A small segmentation model, trained from scratch.
Model: 1.31M parameters, 64-pixel images, widths [64, 64, 128].
Training: soap at rate 0.0047, batches of 128, held-out accuracy 100%.
Data: trained on coloured fractals of 300 iterated function systems on busy backdrops, 97500 training examples, 18.5 epochs.
Rows from block 6 of a small segmentation model, named by matrix and row number. Rows with one number belong to one channel. Each number is 500 + 50 x the weight over its row's rms, rounded and kept within 0 to 999. All counts start at 0. Numbers have three digits each. After the name is the row's rms in percent of the matrix's.
Before each channel's rows are labels from the 100 images, of 14976, where the channel reaches its highest value: "colour at peak" is the nearest of a few named colours to the mean colour under the peak. Only what is clearly more common there than usual is listed. The data: coloured fractals of 300 iterated function systems on busy backdrops.
# convs0: first 3x3 conv (model.decb.0.0.convs.0.weight, 64x128x3x3, each kernel summed), inputs 0-31
# convs1: second 3x3 conv (model.decb.0.0.convs.1.weight, 64x64x3x3, transposed, each kernel summed), outputs 0-31

colour at peak: brown
convs0.2 096:513503490466525416498457520449508482496501457407513500444431540460535455388455456480475482473523
convs1.2 090:501522462507586454495538462525499451514499483475454439482459522459491502571536352542466531533425

colour at peak: white
convs0.63 100:498423473483522558455505478498476537547435442466584530487429487452463460581527505479537525563504
convs1.63 123:479542501494507481543540590567599533572415472512465527439457460559551473529502539464484491442508

colour at peak: yellow
convs0.57 138:339550487504511523457469484522510513466562500510495504510525495519547531567431503451459456541444
convs1.57 142:477507577423461502440535334533483491467505552590463501407548477490464519503528544575505452547440

colour at peak: brown
convs0.30 111:502504564547554424506506504495406525492472498543509557469507463456475454456525467532543526550532
convs1.30 083:454538458481575531403521518546529457467409536470505458431460498546480455636470497476481503487487

colour at peak: pink; white
convs0.31 113:489499563475467568531506504428476484510459505492569450465511450460521506525499535506496444536479
convs1.31 108:343530489570468464543514544494534478460538410446542575501578457534480439528469472476511520504565

colour at peak: grey
convs0.11 108:534536525507507561545453480495475497562546514468494493496515560615462477502450467482512504569553
convs1.11 104:484496406491443501532463546414461550601501424489500566501516457533546476440566388439538469517558

colour at peak: grey
convs0.36 094:492467511494494469528500557447466546506462548436545575487446544505446550458460487515504530504497
convs1.36 137:506447434441473504474453508552494479512495566503523370492402522477483508607521535488561471485491

colour at peak: grey
convs0.8 105:503513571494453561443547464535458531434491547473471557492553481500446470566502439526500507527525
convs1.8 088:464571504516474558601580518548450464530481485384477588512508489524470469435559507432582371511561

colour at peak: black
convs0.1 110:453447486436514548506471465548491480464415485548500476542519484498540496537506518437461512522467
convs1.1 103:427555438427451465506463615472530432491411539428492578414474477534545453452484466500450552466513

colour at peak: brown
convs0.14 096:520501481543459488533472456495513509538432548457436531477512508527430511460514456468428456498508
convs1.14 095:571471440612549434467541547544546506429456507493479520492547564626540542476432428570555509526485

colour at peak: brown
convs0.25 080:513513519495519509434489438428487468430496594509538550549482453498502490505384540485546507521463
convs1.25 081:488481587521417485483449536593574479497563480494487438484523530451525487509511443535478546544568

colour at peak: grey
convs0.49 122:493468528547492496550513537510475525499466449508477513483577500405515441440445470512528486469478
convs1.49 095:451503530612516493501538504558506395493495566561509522472559559541528498516427492483483415468510

colour at peak: brown
convs0.39 093:509492502477528478463525497531511520461558509448452515578491475545528487499548539519452495420519
convs1.39 089:472465559440435531533426490553472531498543576454528466524498534514589499534508515514394454578578

colour at peak: brown
convs0.24 079:535512498555527482508528493526488517527490515590407495457518526555482485521553477512447495518513
convs1.24 082:500556450557528467594534559592529548528528387517536479502600544559579501576525537513456495616529

colour at peak: grey
convs0.44 108:475495538498542479541451554460504527487419489479544560531510525482459556531534469517540521524535
convs1.44 131:503526458499582535434478525474428602472567406457524460430536476473490494509449542477496489525513

colour at peak: brown
convs0.29 092:505470470554438485551552503499431524503555498463516548470501490519479512524543522520522436478506
convs1.29 083:443551555520485559463446578530590512491601557437464491576502479634544477502479525420502537538544

colour at peak: brown
convs0.9 076:521505407466496560521496463502505529464507472569482479530552505578503524588487538453529489488478
convs1.9 083:542511541465414505468576519513571496535503396500470502523507472500575424488567496440469479456580

colour at peak: black
convs0.13 106:489497549480471510532484477501485446437502457500515477515541496524450452461457516445481504472494
convs1.13 096:427513438439491472451572404553547560498460565472501566485545508488592552433379541398515526485559

colour at peak: brown
convs0.34 092:519436449572569435554527453457514527575464450478456518430418517435482475431540544464538540476546
convs1.34 120:524458446500541490406495499567463499464577430509500528505514460478595535462511566480519628590523

colour at peak: brown
convs0.22 109:501472495429559461413512467563492473463577496613476414502457470472504531498546530565561501433472
convs1.22 099:523475509518501494516495518573498481485530550390530507500582549416588482549573461479482502461539

colour at peak: brown
convs0.27 097:520465488528510459573522455384515543527482451464452569517477565536493480440502521468518523503451
convs1.27 096:528488479464558508481444442487409520530521444505511551498483476549570492438526552567356531490499

colour at peak: brown
convs0.58 104:503516477481496513507484441565522500508482515511500462530413546480519488463486522535502460504527
convs1.58 088:582433576512398501522484493569468595483570526476434462494514524540523439482471423443455485513545

colour at peak: brown
convs0.55 095:508525478501472488475502494525533485525574525636545460519492498481540484555564378493466492428524
convs1.55 104:523550559449447507621443543553611541523539549505497498458535522474579466505523522547522446526511

colour at peak: grey
convs0.48 089:482522503436528526501448448590487503505468467494491520506489507539466547554554500497459521502485
convs1.48 088:514509525443485475477446496579501513496513587461483531534441557525518541458532444390632517503471

colour at peak: brown
convs0.19 080:507492516469440514542477442535567526418587585586463420542540542556476514555532476539478534468460
convs1.19 081:563492464405473507492497471496477530485433423462471536493527496609566503536507507474496583392515

colour at peak: black
convs0.5 124:498435450490552566428500473540545481501528527534554471505517491475534444518521483511497496579474
convs1.5 127:478502492621478564508493561508463579407573477528559480517528449515547569468532498506406513397550

colour at peak: black
convs0.54 142:334515552505477557513490514446487503523515462570499522433500536509454484507533480486462493547518
convs1.54 116:440459465494510436530521599425449459502473515507439552436534477480474426564445535554421500467577

colour at peak: grey
convs0.23 107:556513514473502553490455478504486494506446504474621466483425491503525501442527477513478499515528
convs1.23 146:515475547546402520525488347593507597447471571496486438543502443491442454584503494509470476532464

colour at peak: grey
convs0.20 138:513524488508532518521487595512510489479477530409492463447586507584457485498435527510496462539442
convs1.20 098:475452421549466479481548614494498521564463464522476503377483513518474410476469487399593476496489

colour at peak: brown
convs0.53 102:500520516517396507539480499520475497486406541436488429528468492565461544503535502506504524512473
convs1.53 109:456549453492463438483512510556467425451437398378493563460495482508531487451506463452607562460537

colour at peak: brown
convs0.37 118:527508521465563537514491541527581530525547543424560503503481497489460484462566466494593569577523
convs1.37 094:508489433595436493414504472470487493537498437479543513515460502513572516380504476484574551567523

colour at peak: grey
convs0.15 088:479519464506453490520513501484506494477472479426459504494570530482517533450457519510495494587534
convs1.15 094:487458465571544460561488470539448497500479539504447496493540529596379528502546468545540566493509

colour at peak: brown
convs0.46 096:515469440500455446490512470539472494518551496466488545527503507487533474507511483515490494498474
convs1.46 130:467435477531551465384457454479493437504455430494432490542478501495571521436532450451576535435501

colour at peak: yellow; orange
convs0.21 128:506520524473466557412526491545524494467545545519466521507472514489481483560536542457467455524447
convs1.21 127:452546520476461482629482521498485491516560530425458557525461544480498512412572401433558501596488

colour at peak: brown
convs0.52 088:510538477522553481545530500474529572513510542554444494555532558578506527548579531450541589492504
convs1.52 100:570458501528491523535535465550457516547568499538558514455566531517529584407557526605421578461538

colour at peak: grey
convs0.17 085:527481514490491537472464451510549466504584593487608510529504469488521551528478531517503494548436
convs1.17 099:381530497509472524524494520483535554531437382399570575558523533449498457549489526517554502536484

colour at peak: white
convs0.59 125:486547500499470466465532505579549510494478469479552510482529499438452475499469506553462470544502
convs1.59 099:443507531571505566524533507521530562561481474519570514470634596519419487507448460456454534489474

colour at peak: brown
convs0.51 081:534511528433500551496507511493602466497529404490506484513460509510486480559485557503457566467527
convs1.51 088:484546405426484592445515524477566527464480475388473525574496477416588478459547535472580519452498

colour at peak: white
convs0.43 099:532511520495549496484529447508543499533578499560513517498542465381552472522512407492507480483499
convs1.43 110:535436506487497485501568511560454496515504515509504595399450491507437445479503575385471545460512